config.yaml
model: "model that answers yes/no questions on an image's attributes"
questions_per_image: 8
fusion_encoder_inner_norm: false
final_lr_fraction: 0
warmup_steps: 470
Rows from block 4 of the fusion encoder of a small model that answers yes/no questions on an image's attributes, named by matrix and row number. Rows with one number belong to one neuron. Each number is 500 + 50 x the weight over its row's rms, rounded and kept within 0 to 999. All counts start at 0. Numbers have three digits each.
Before each neuron's rows are labels from the 100 texts, of 14976, where the neuron reaches its highest value: "fires on" is the input token at the peak. Only what is clearly more common there than usual is listed. The data: cartoon faces.
# fc1: MLP up (fusion_encoder.blocks.4.mlp.fc1.weight, 512x256), inputs 64-127
# fc2: MLP down (fusion_encoder.blocks.4.mlp.fc2.weight, 256x512, transposed), outputs 64-127

fires on: "bald"
fc1.65:574506504431546463497455513444476491564528569413516479525440476516484434547514480514486451526506502525557518417500519490570467498529576543471460502544482437475577531509549522426513420509455492
fc2.65:479570479545422554538502522475533514423415421574552483455550529515562597480513623570528553473405440437454537497462503504515530484497434514548510448456552536445513550566522518473512501570518487

fires on: "purple face"; "teal face"; "grey face"
fc1.29:496452436465509478449492485486437549434436502578492520604590502508508478452511456479471430516493476568514477545448563552626533498490500523542418473470480440491520611498504654597531448499520537
fc2.29:457600538529515583558405516423520507519438535487517505465429503469541547503495440544531555514634524500484507512509503501454473553591467449522505524498512404513468470481540373418536543482446460

fires on: "a mohawk"
fc1.61:471459467457469552526531487523505581496479509564492507572527368595414548461546469514535451577583510515403472437537443447552509494452489532531459490551510532243466528445511530537470526553494472
fc2.61:475576581492495487526533587516534422488460534549565418451353511417494453433505513489545509463443397473480446623469582438479485474528563537459515381431436435585528446488501423486519448485503527

fires on: "looking right"
fc1.233:586552469429539472529457524501529406521465515583469554575596514476463520504530525489555455576516538584449547416434596417580534513468563472469421528469495501565542593536440476568444400481497452
fc2.233:495483501582470554466468459493574448477504453519425477413386515569424433569561452465516584522400532523578490512455443433506456579455368442371607471546486475518483503462536400518440515534411454

fires on: "crown"; "pointed hat"; "a bun"
fc1.319:446632498516522522499496529579491440510498483553445460547481529533418459583504525499461497512605459551481536465526425527610535496506516609466494473463480542389460589611499523545523362618517537
fc2.319:447492532479550489513521522534470535483516469458484568516514533581462518469479406479494550439521464461543471501562414462426585392525556451447567496493586443510430463556513522512504428548510548

fires on: "orange hair"; "brown hair"; "yellow hair"
fc1.279:509451523592475535443509515488441520505486628511443537452589447476495654492433511479506465485504474561530467476432562545517411601479499396491472557536454462446586481537475448491545430519457581
fc2.279:460446477456556549485500524523474588442490446569607478564529590495411410541528511456490568460488474437560522569531484500488410421488501528480469510503523555486470431447473496482397498427578441

fires on: "grey hair"; "pink hair"; "orange hair"; "green hair"
fc1.442:569575449532518514502573510556476499504494522485520506528486564563548475508417516499516564460517508512482499576459553477405438437476592515442405494506554518549548479499504494479583510498435595
fc2.442:446453484485540443473446493520500416492513564565531446462463471494497445500518444554421561472407506553494602496524492445561536568512447518560519504557494380505557450527482561537456490524585465

fires on: "spiky hair"; "curly hair"
fc1.299:546501455504542565440467475523453502519608578460530575388459454469552504385397485523490554488521551457481520506520494552600434470436436570542529563495480462560474400443599507481599468428513520
fc2.299:394520496459445424546460481478398492518488430579446504527517429597446479494523504508517519490459464541504472419471508483474559482502596473506558429467496449442516510455413537598485478592459498

fires on: "looking right"
fc1.35:552475431426419646509496520554445493521557539375561408505530388524564554517563489489558455540470397510529495498496513517438547547480488519518415529572521434487550511497516514399462534575434489
fc2.35:457523476463510475523472426528543559442455495663476566512457517510453472454440542506466552549495597555499518541529498421596465491518554441416522463466543590546425469405544497530470495490535578

fires on: "looking right"
fc1.60:526508550425451563450483542495532493533581619472465578450516491481516539526497484499537597463403503508563483482411578514514478508531502491461473462556575425452496486477412505558424368498549587
fc2.60:520458470588524518389441456467490509537429503460555508548515431534432459441500545477486475518563495472576479431556441536510537391499432563505441566490498595515539505506600511465552509512489481

fires on: "bald"
fc1.326:511527461574452564530467587525540445516516538475519499569542565436479511444528580512535407567482539413447487522559498413539563540454398540612395443504405463571521574425553413469451472486509383
fc2.326:461494455373570483434526516498519501558519505460432542480458441490553472530504491498544495496499532598545469568520545588459503554452543536431527537513534553491401467583544574472554556504508540

fires on: "long hair"
fc1.202:525539595601495534485463498502526446501484562529474543505503505492519480558471473507530495471415555583555506407509473542475510506561512462565458585471515522441490427566540448432533423565482554
fc2.202:506470497458492519470478511533555426503474454568465506435506497507551463474446380451603577438546481535470535411491566480567483527474599517482351547508635477530492557448533425366508592492470492

fires on: "pointed hat"; "crown"; "cap"
fc1.135:489413559513541441449490517450440492540510494473511462512494482483515417521524493580536495451504503522504475446515503481558605530453474409539438634672561501493536539521533446365498510439567502
fc2.135:488536518540451541460451607613516471492452410443546487525557462494483436461553461517547455583448511532550446530515514464427480493624553543561609359353486479574478541532487562568495468508435436

fires on: "cap"; "crown"; "top hat"
fc1.404:566445468588579419440368487512485537487435437516627578448481550549507525486496527496507484462507557533520439466462493517487517514478576429407507396496504490543521503497456493613428573457456512
fc2.404:485513506471381491514548501481520452476597505506505434581518449344533448494450500503569552532509451460484517457500502512487530567508490516549500555520512533469480580462494552453511387485449446

fires on: "grey face"; "purple face"
fc1.97:524432550520589529462478440540486518488444553436517546442535539575552550565482558515432479497570472453501486466411538551475613486546483406411469469450438483482512553493487512566534509543479535
fc2.97:492539418511481513558489500481508533506555429538550371526541456410485436546512482517488554510492449533569525487592465516521450485422514507553438563491501524447447509456540517478514578530523494

fires on: "bald"
fc1.133:508500445534497550525533510452472529507568547510507496591486512396576474477565507499536495486495515485542462549538546424568529457476518433511421391468397615481510569439600639428513490518527400
fc2.133:488577519560579463479462484567436468463548485494522489479563513543444521522499460472455463487480494513500460464419512535491494532474488482545491553490493443492480398529416451592570469537488619

fires on: "grey face"; "purple face"
fc1.343:497493559524527636408441467558434492537420494492493530537469557485519556493444475524464423532470443496457400530445570542401624463465461504416571462567564393471526480441512513556481572487531516
fc2.343:457518480532482451533570498434551464451457494485529464449418481527505450542452550593443534490493560467520529502492475479519483532484489447605541481385474522497560535528487422493575425598540540

fires on: "glasses"
fc1.437:532468507516471536500520548564573391524475639435532452538451548492434447587519458512437434577507510551522601569554477468493462506420485542449432475543523512527465520552446437454405442534542543
fc2.437:464502544480447415597494491397466614454456507573501533494526391442605529476536574465591546460426456497511480477485547541527472527485425478524509493441452446464530447454542523469523573407493485

fires on: "surprised"
fc1.438:481408540500532474546443446433532501507499528521466418534525473511470476552572474505577471533501484488467502427465580578532461534590509530513533526496430478430476487444508440583448490526485515
fc2.438:472564585454482454435472497556420521477562553517541566466520541576533504520391454569460482454460483550487467605439405417521508475465549574399445470472520481566529524487457499445553504436590535

fires on: "glasses"; "purple face"; "teal face"
fc1.403:494554554450488539538472511475517565509458425548536432518557615499544494538453473504493582548559493511483507430518513506489499527532510522513628521508506461465395474440510513466451499480566433
fc2.403:405491458466538473567416440492470455510459657505528508503572529552471537526506508473511444421521459449520526517535537517574504477473500564561445616368491549451510542467552443588448514524484469

fires on: "looking right"; "a mohawk"
fc1.303:505499553547400496447502400562568496521482624426508519390574480505527474523481490494435461603450488484555495512520551576463556496537477545439448393497510451552513570604435537457518488497454538
fc2.303:468452546436492450497490563439473491493514501525539572498470501479568478613492493468573522415558573496461553524549489492554537525515574507555524509507540458560550421551516467486438464513562559

fires on: "glasses"; "pointed hat"
fc1.224:474376507473428468528507463481577415581553478395525463483459474514486587600427489464395480541483497485440508499520539415531524483490457526480543479581555533524461520425585498401496476456565472
fc2.224:477557494559514506510497497582543569447472597486478536504529591498502451410567495532624522438466441521575466465533538520532422494496467561471517483512522512480543529517370485559456521523462494

fires on: "spiky hair"; "curly hair"; "a mohawk"; "a bun"
fc1.131:452445551551473410508528473493460567491524639469446464492487469487438597559500519497484506407537477475539484525518452460508501438594534614551561531393475500458477484559490578537604443481450448
fc2.131:534563438572451519504537533483517428486543354542542496496473476495540381459467519573528525533539467504462528567476512555552485552377496475437523513558501445610483619541457427487511548423555522

fires on: "a mohawk"; "a bun"; "pointed hat"; "spiky hair"
fc1.180:485438500509515487379398520539506482424504602508572508412540546515399481558511454468478535379532484503493574466522557489522464500529506528415493435463569501522528522525467573475518466497486526
fc2.180:586496629458450459522525390503457493512522459532485544556498471566562495539469487539486468523532400544569500552564508550497546503511473451550519543526439518440438552500536443479542437427523499

fires on: "winking"
fc1.362:558500499496613475517489504585576430452503446468436394601469532490598408527481481461525509523513512536518449458463565464472535516504437452425555473559434476540455436475516455525501463381502537
fc2.362:521476533490415511514481446445412582477538584599548613382510446540446618480457479542503581505494471518490581530543487514574437510473536511513376478558630515482529481518480554424520498610514419

fires on: "grey face"; "teal face"; "green face"; "orange face"
fc1.171:605444574581589456467497490508455399455408615501507396471469495559458513510491475564450566554461489448496474524497649445530516585547420455482463581526479484545532492515528464456520600526443509
fc2.171:480558435449443535562506535527561494580608445491474466462467417436484496507546506500528453503532527579470458483426459473483618443463573529489527491468499444428496563512451579499474437448523579

fires on: "pink face"
fc1.251:468637453416533517530463466591505484520538511493540557518552525553572505460458483477520540454429457581497385512434514480555469542494393559409510537556510464444523457582539610557521543474481486
fc2.251:506413522590532503491565603400511552504455482507460548461512461484496422616632579515530461560512584385489492409523497472511491429394567391541450474390508565486521454488441452500505411535542524

fires on: "pointed hat"; "crown"; "cap"; "moustache"
fc1.387:448481561522485560499507465484511547427470566486542463499550537406414515518434449536583435497525524519548501428588542527518505491457475541497427572502500586444490469559454428439499449535461581
fc2.387:556513524483471530484504459464531498540527501504548506471445549589443560451478500447505540487561494512494577556416462486527544476535552491502430432427553518587548524499486508520481553505550501

fires on: "a mohawk"; "a bun"
fc1.30:569484624575519516607457450531479487360500500440450464589445538487512435466454458518475586591524477482533515526520533517558529502585583554413498486433526382560534466585438374469524485404514514
fc2.30:561500482485507449488550574495477559530465506545541464455464458512511561508568569498519400517486576553590536468492401468576474471539437501578443513613539573548507642429612562505526521528403504

fires on: "a mohawk"
fc1.169:555592484563504440583545513512539489528465429481535522478517547548464499457518486511531532424495537455464519533504515552623524471620473582487541480445574449564547506582474508567523578513526513
fc2.169:532496516542464476476442479485456536445467576576524457504531447507516559607576509552447455505493481423527556333483510580389463510446483479449520422503420522519454477450549499519466438569559586

fires on: "sunglasses"; "looking right"; "moustache"
fc1.417:510463560489533497573442416543395506658463508545431446436451443647435521463429496512568474520552550555542513460449528470461492630408483543355426479517554446495539473621391518510428476466440500
fc2.417:584508412464484531530510579497499575504587408543550510519511693414527483543513490517489522458565440468475500521428459484480544453443522461543496440555507500520541493481534560460610537557553495

fires on: "long hair"
fc1.288:558476542465513491577403480437596498480440564499521508517394588563466578548521529486493511467490492436493505451526489454484525448475421480547446424493594451502502422543465463523547435463541544
fc2.288:474494430533480496429544482549462502497575466490515423550564471496563446582453501574547515508406476467524555507451548521551434470531601574404500462499433514480539494503480532535444585442446483

fires on: "grey face"; "teal face"; "pink face"
fc1.466:447603581497534531545491526488583563537439562436514462489595578553593474485519471526480386475506464411519497551492472463533543538479555542454530511498457497430502459561555489473429482472503484
fc2.466:528547440599472578475503433530516494450413428553534534484485590487494536523470532522466465565451492550382536526543514447422481442539434525488513446553479515609464473434491540451583524506584546

fires on: "pointed hat"; "crown"; "cap"
fc1.305:519482519518391521518538521472509459510502451467519344489540499479624436431529522483601392534438457545543484497493527510562569532526460415543480573532571553477493566503534528480503491463511455
fc2.305:523428541582533474442501480502458509557586501499494534515508498514464477508415603470420467390477525456466563554512463503478459485550489470497437548553402450473486473554490448475554535509459598

fires on: "bald"
fc1.480:382465507526475502618496528366467626500495467531506498417544525418427449486491480504584566540454514458498446522511495501577578524476509509410476384394511505456465456573534478501449513522549480
fc2.480:465470483480557490451511482596498501571527436422518546464539568492556450514481500437469512466588505541478444437540464463474485547621479465582468505589497453551537547428559535482536458543514584

fires on: "sunglasses"; "winking"; "crown"
fc1.450:565563420518474457528505533482523508611488423495502449564454405412475525503442529565464501492431390495520443538468540457454466512577471512473503394408481660413551434530534461460528494498504488
fc2.450:541506523488479577492452433484415489538471468449537505478450543544586503514563512494584503529516526423486535513544497471480493509551406500455480511627524488366434473583567492447541526484613558

fires on: "pointed hat"; "bald"; "pink hair"; "orange hair"
fc1.64:518475513490438583521594495482442481521444464473533449478524510528460460427477539463567493509357453506525572510489449482441547546562560502555506597573501500517600538447526516429451414512612553
fc2.64:492495475421472488505526443399587463496582595415550537476488466453438511508456515460429558489625460490479474520526564465460438510575384489494593481471425505543482573576450467534451504495436473

fires on: "spiky hair"
fc1.479:499486496555479443420429498580464399520541549515490506489585577566543543509461494544534457530627422444503500541475525526455478532617507542567516499472493496464501609530488504454547401579454480
fc2.479:496593450489520503555490582560529471454553523434512518569462482529481525439483547486481475421393554592558460509559502465447582435392562429441391460478575429531536542422491461553484532522511465

fires on: "a bun"; "short hair"; "curly hair"; "spiky hair"
fc1.41:499536463589575404447451487506485506538546554523495535457546494545553567443460467492573475471436501509407456535510452447434364527381502515476479406481554497462520524480523490566508420519502580
fc2.41:520453450488523509489501393416451407469506495411487424581479541482424520514461518520439594433569510451512532514446431539577492484548523485545527529562467473504479404508517491602530514494453494

fires on: "winking"
fc1.420:455455517495478503402545574479512426539585459463547523518451517604547396445500494528442501493443536489488508481460569516477470577488443465516509528483492524525542510557478497533629442503420505
fc2.420:424524446463478567590445441445487548441447515545431365513609489454499580522456473533525449452484457540562449436481524505543530513554519545426417493518484488544501550469524449485442608471545574

fires on: "bald"; "a bun"
fc1.70:452488497499537461513546482392491519595446505516550539589509564558397534547606435469538416505425430524518483502451420484563561472517473590529473533449545538578540490473505487542507414527540499
fc2.70:532507519561552428504347473489597444449532586493482442423554544501465539507472568631511587445547586434605433534516594605521475500455504402500523473531540447479561483496480463447514566535565476

fires on: "crown"; "cap"
fc1.235:374450484523531442405378551496466474436510503601393466519525610532478524578591500533549427530472500588473428510529413489558511525476434526478415495450440546428538524512513581543546402555567585
fc2.235:562525472492433450604581499527518529546540475433566531459568512491434463405533528441526518538539513496492566550488490486445465549513598456554484536491529493503498499477477471396503485422508532

fires on: "pointed hat"; "top hat"
fc1.113:517545512490465464469493495550515484482502509464480478498543482449461530433593522446461448410488471495451487496528516478515594502414349501545458499392469564548490515435482541489487504500501519
fc2.113:526493451423521525464474419464427485560544470474578467419518435521563540486503459490523492494487455490462562471393556464533560503530559493516484511570538548518433521504548472446435554507491498

fires on: "sunglasses"; "looking left"; "surprised"
fc1.335:547544518545540441557458585469533494507436521456511471537422553585553514526585511436522507480437530409462555581488367579554538537502464485541592529532521508525523551512498517435442573508638448
fc2.335:459519490431555543490603464485456476506484399550489461466520513473445419493424486566469467519493524510494564478524580494439502506468558469491545443432458460511478508538536509591542454416376513

fires on: "grey face"
fc1.145:527514511498529531507544436544485450503501531501492519455512535486533567514512529477456429473452434539580450579461514498542579487351426454414450365524499405489489476447441481556497494541532584
fc2.145:476487523466531481451468525510530505488508543440468510524541465531413473576518547494580554478508502421540556436601451529419403496590496553547498615504539543474562459530486430431531513443512508

fires on: "spiky hair"; "a mohawk"; "short hair"; "a bun"
fc1.37:494491532498541482412512573450456557527486557485530502481428409400453424510478447475476518402495526514445500524502491547426557545475465593525463455510440441475508517595520527544561498444555512
fc2.37:472501460476452528579405483571426487516442525515494554519496611546556519504572535513437491545488477586502557524516575448562406571478440432468583470413599471518501462487562505451510513508526435

fires on: "pointed hat"; "crown"; "cap"
fc1.76:492438529533505471513537542354504415602505525371509451509411500506562543541468523530602499473555473549549510445484538480542554527392379480525407680629488524537574548407497477418484557400501489
fc2.76:500420432560487520546436484475547646507499551433523588521447544428424464539510524432435490457510556551581504603499483536538529479556455606474362523515515474502507528595477536477523510509538474

fires on: "spiky hair"; "short hair"
fc1.127:444464484428457505577448413475544595512569588508483515459447548480592473490548519468490567461455494560472560503521478482513372516476552522455504516550539452427505549544425463587479578508553523
fc2.127:512522428497545515499431643562484525478463487522463426516473492515440522581578478493533549408556453440493493417466504459505555451522460522481485439485436538525455451447559574501529593441571516

fires on: "grey face"; "purple face"
fc1.352:516529559558517558517394502515501410521522506521497565419570538535516562516550451483451418518468450483539422505460520593601472514497360517448444506534475499376515521545519535503509477624454480
fc2.352:475496472454522524408505472550405555474489495454527437553462445525427387471487482501475537482522505542465509554585497413404524586462564500542515524469607541551479447502486380462545591366540511

fires on: "a bun"
fc1.465:429484462455519505516649539594497590457455471502462471529500530549369342443497530520521504467570425519501560538510664606462483466419526490484529382440457444458496520505500519481443508509524438
fc2.465:567554629496505553516430494420561439518566531498559452507517528474532596548513466460486509453492606506574545490545490435561407550594491472513426558515483523489480477590587493476513451507445488

fires on: "cap"; "top hat"
fc1.255:556526472497369524398473503490618537519469495495510430545483544543593546555534539487463594474492412507518463561473554502428461501446532529509427577456609411492478511476460416504490454537522384
fc2.255:470418509494444511583494529513498551417475531492454504488555476483492482521453512570516451581507475450407480518550384559501560463521572531470536494415474477530546467428546616458549516578520523

fires on: "looking right"
fc1.208:554478573465541346458636526562495549468557654514528641509581476497509455485486515452449513532501450467519443486498539506467454535536603445581392486567491510495570540471465486508480476537431461
fc2.208:448579534477409636578467442504523477468513484486486443466452499561634463534554488535467557528433583523506560560449427492595548491492372549437462480433575529504432441527540505465490520529559510

fires on: "pointed hat"; "grey hair"; "teal hair"; "orange hair"
fc1.40:528495340506477482564490492598551455513409595511468432476385562449518509535514572516498458495443528524516534498526543455523511582409469564576442472500501394657541376479488516475527464492460488
fc2.40:552485461395435512343566524449431484439474510515584516546482499486487542620480530402483433487423467485483556485550534505515508457423453429470560535560579466528567493466468437481481502494569490

fires on: "teal face"; "grey face"; "orange face"; "purple face"
fc1.130:516541536506545445536532484443529605533461561442473490397501565543464499454540586510530493450481524507530532515464482465520514503495520498431460535469581563425507452459436432483467398503567472
fc2.130:532500502455413527451518515537503446467622384441548468506472356524516519517508443546579589559479530540495549490545502590510504465517484576495473473480431411555499564586556611441497524512427528

fires on: "purple face"; "grey face"
fc1.160:521408509539639540418409469541480419529498495559532499488506566497473546497507446496511473497508424512515495451457512541557441533516422479369392495639476533429496452458503545523532567567511525
fc2.160:546571459445434527485637475503486495472433521509435456508558478480560437525517502477430546490563555505453492549546534447478493495436525510630564438448552501535525415548399465481532483513473499

fires on: "a bun"
fc1.260:461513533576439505452478500510441414448476528560456521542469466501549527488478510525494512482537454498426494460532520596485472493450510444451528562524558501488510501524522422482604563491583573
fc2.260:502523522418421443513389546527506606463536420494521491560529430582448516421494513477466538517441473595461519547420443532498499492508470494466527485534455516439469512482557470532506459498515535

fires on: "glasses"
fc1.44:430593479421480574524519529434481464552463490496523485455463537483485493511477500476486481444508514576541493427570488401396506494522555597610591444435593559533506476458490486527442475513466506
fc2.44:546482420506515462435505561537515473475545445512510495459489420495526549435506507562405506594479488434484534586438398502547577478459480430412493544462540523602532524610516502519440435614540455

fires on: "purple face"
fc1.18:562518535542555579490453437469508449487427457482576431398471450496483492503449452453603493546422499539454544507561536598530497483545549461444570474442556445485473548454527546583557590469428503
fc2.18:520498478414557437483519411534550447460536535447559534532489536454488431534544456509387559469572481549598566505468439534523480528501507572567421520627522496546451486456492365485440473476582628

fires on: "bald"
fc1.409:444453403447479532580563507462505461523493586506521549436476540499488527513473445465534606571624494543462513433625404310536480507524544532561459585473469493509538444384556439468519515498497465
fc2.409:563569449498435454554405582496532469559438541514432484587561524486551433519517490508450451539477444445513596546475519593544459518487499502475416499410581458490514521566513447588449551583448503

fires on: "crown"; "a bun"
fc1.191:473538537517545544438440472628403421448527520529401428594495482595415458582510518469419376523544514470486460481554505534507512542567530486546487551497502579375517533576498498515498375552580502
fc2.191:545380572472509434495545457472606592508575510547537634423602543467508497506499481523510576468496510567456519429492382417460629389551540548451471478485587505474478557446449534520449537485488536

fires on: "cap"
fc1.79:411577474499430531428515487539508511506494443632548417470471632491377462595584563525501623436554578430470480450432582465529464518489514473536468520520557428510485428423500463485504486553570525
fc2.79:538428576457546511568426487466567429500544540509483464487522448461508482470496512431505398488464508519557516500532443508498518419537518495481488451496524613422531521518489514523521512486453469

fires on: "cap"; "top hat"; "crown"
fc1.27:565530450539532535389616459536418622519522492490526465572520556495429467453500558510509459539570514562481477425445562441530530483415550563539486518437562433532584464487434448563586498461516585
fc2.27:479515660426546509499463453465572366453578503513499494526513534553586558586495435527595533538417468507511538571590564456488506503551426553468526481535432493498438466465547563476483456607497481

fires on: "crown"; "pointed hat"; "cap"
fc1.28:491371564475531495441587520446564469484572543517451523554516546474530470519512563458535387500501480573514529493559434499593516566507395574493480554604536532423566507511473550503494520531506468
fc2.28:540591524535510494541465539478518421551508421402521462513541520420427438494478455540523580441471447572471487571565446458457493423550639407477488506536493507525390464460476510524455481502463521

fires on: "purple face"; "blue face"; "pink face"; "grey face"
fc1.237:490525486497516495388391554464469482531504593531449406510565496500501519429527508439498560470455433510491453557529518442601524610489456605595550530532457500529481503506517438498588559477486490
fc2.237:406415530396443480625600456474495492500517471527600584504560465536537468549513469548566482550568504486470497562573407556423537460463618463467511490517521476497530504482510464432406427460461468

fires on: "orange hair"; "brown hair"; "yellow hair"; "red hair"
fc1.59:493522478413598589538513437513489630449458628551453541537456484538454540462476421468564554450532536520521499485501478536461448467475596439509495586550611464510644503531493480599415432509523567
fc2.59:464384586520457449490533480527438441513556412509574408612485522496459537456495595563542531562571448549630499409454470406478547506490519497496548445472429575547440408404525467407625540489469507

fires on: "sunglasses"; "moustache"; "beard"
fc1.185:503444483477393514557430561453520440513459490410499470461476490557566521470515505576560599550546544555474541554422407449452536462456558489454489503422445473551561531617524493474468558503478531
fc2.185:510509593445558561444495366497436459464484520509532462432477492509489490606543486533459456422473499482447529428512505439537442577506513585597548528508518519540497428478498456596540408494402435

fires on: "sunglasses"; "looking right"
fc1.356:490458532502456561469361477443495556449582461500456400543489435377493424516529436490504499473505440506542575509516460521591508533588469482537507464434499576470462487520480557535483457521518526
fc2.356:494534505491523411542570449495492495439452475591491571479465484596577503448412593495499468521498540522356494531525579525470498494497494458515492496555419425469529516487541463457471547526433451

fires on: "surprised"; "laughing"; "winking"
fc1.105:497605523486533472486577495541516518473549420403606416496559483492597454455535475464556551583480503549507485567607567509425423479595427496485419528464567530416474487493519512471506505552429536
fc2.105:508527378413557638453535569523446433531546423583545501430494476480481517478516483462617481535483535485513569563370512545492554421506590528468591448467500506594405498478500501561541465485502481

fires on: "purple face"
fc1.373:483585511525524566567426530490492528422380512533471507477471561503452528475467529464432513521553475529466528555506496467540531494431457468554500516561435508481534434402551548481515491470513531
fc2.373:471431489463539469506565493490479489597543469492627455526508492618470533515566411493465468532532537500516502413529543495408457547555560502493464535471494505522393494585498443501517527565482495

fires on: "sunglasses"; "looking right"; "moustache"
fc1.22:468449454464446370522507502419366497492581444583489429522524451501536554597464465494507513497518507555485557501546410509534485399552445559466333522480467450468503445513536619464483481500506495
fc2.22:509622524417614576568498457584532517513494534485506580417523489506572527448518471554426475553459498434537428528451581506530516602485513396487460432490468494488523545435538436497499516544524484

fires on: "teal face"; "grey face"; "green face"; "purple face"
fc1.19:452598523536494524568505555433522504610481500415520474462594458490425500575465512496483521489457495381497462516472506430431504540524442519464495499570490444495548608497569546483418519428515410
fc2.19:486471485563535430512450515561439525417523522519583617509508427502494496477506469509508452565498501606570538515481431570524457477562612447530497469506398417533591383445546452466516502468458485

fires on: "looking right"; "surprised"; "sunglasses"; "looking left"
fc1.99:534432503495510459434562492482586462507486534495459519539510462494620527538438571484523429462558406606464583547531429444460546426545472473494383505477401578531523509586458497448524447505454517
fc2.99:526603519495437473527452500541406487555464493511554448448540523554367416497526591493546543489408529489497486538450618578476528433486468405567675524435490446523504528576574493586475472463512405

fires on: "pink face"; "orange face"; "green face"; "blue face"
fc1.0:486541469565504500444427577547581537443553560556508563538611554418470618432477485473477573438513496508502510509460447499452394512445500476438422419532534503433524423435414616484480413585475417
fc2.0:448474421489508491553587485540490534532365455520623470482405417559524413496530493582438529527576506492514469526564525566542482524440568507524574528491528361595453530505521381535479539374491499

fires on: "short hair"
fc1.421:480502469557494502596534576510464541477477591538517447581543545475555456470548479552503536490507457628381509534554484474528380505417480558475475517524474428475530454460506477426540499499530442
fc2.421:483527513477559506395507476484457433554457443515517542500443520471464518460553478489529458537462498474561542541542586421520471540465549452470565408431518530555458496468540580504475477562380406

fires on: "sunglasses"; "moustache"
fc1.157:454516483428451485532505551471476456545562384448476501491488390480478507543520489501465535451487637507479549602482420571496473453461517466488401523515447484521521566535487542499428461458501524
fc2.157:535536546538449444481522515558501568468540493548499544515531488557540552445543496515528521564496426466507483482480448405534463583549445505486435484447554509491508475538519496409489580518497389

fires on: "grey face"; "purple face"
fc1.462:447477533458566607530417435477505458491446471438480472404450496461389588585516546533463526476470422549506459438510544496492479508516503494385475546591451492430511463448553553492468577523455483
fc2.462:523562417481524455482522619540477448481591553487467465478519547526501535515549465515484322436463550411471509468514504515487492549482515485517377492458470551520550450512548440491470462557527605

fires on: "short hair"; "long hair"
fc1.77:599558542365519479534456455452541468501502528577446428590474455422411569405524511568487385474536491443474473447462518490530589540565465622413514477434611557422484542548466430495552607487567439
fc2.77:459445490536534521478629487545456562492453562467560602500587566547479400538461467522521498424414433645502501575411489589565550476505505445449481464458471392519552531520559472520475383424476521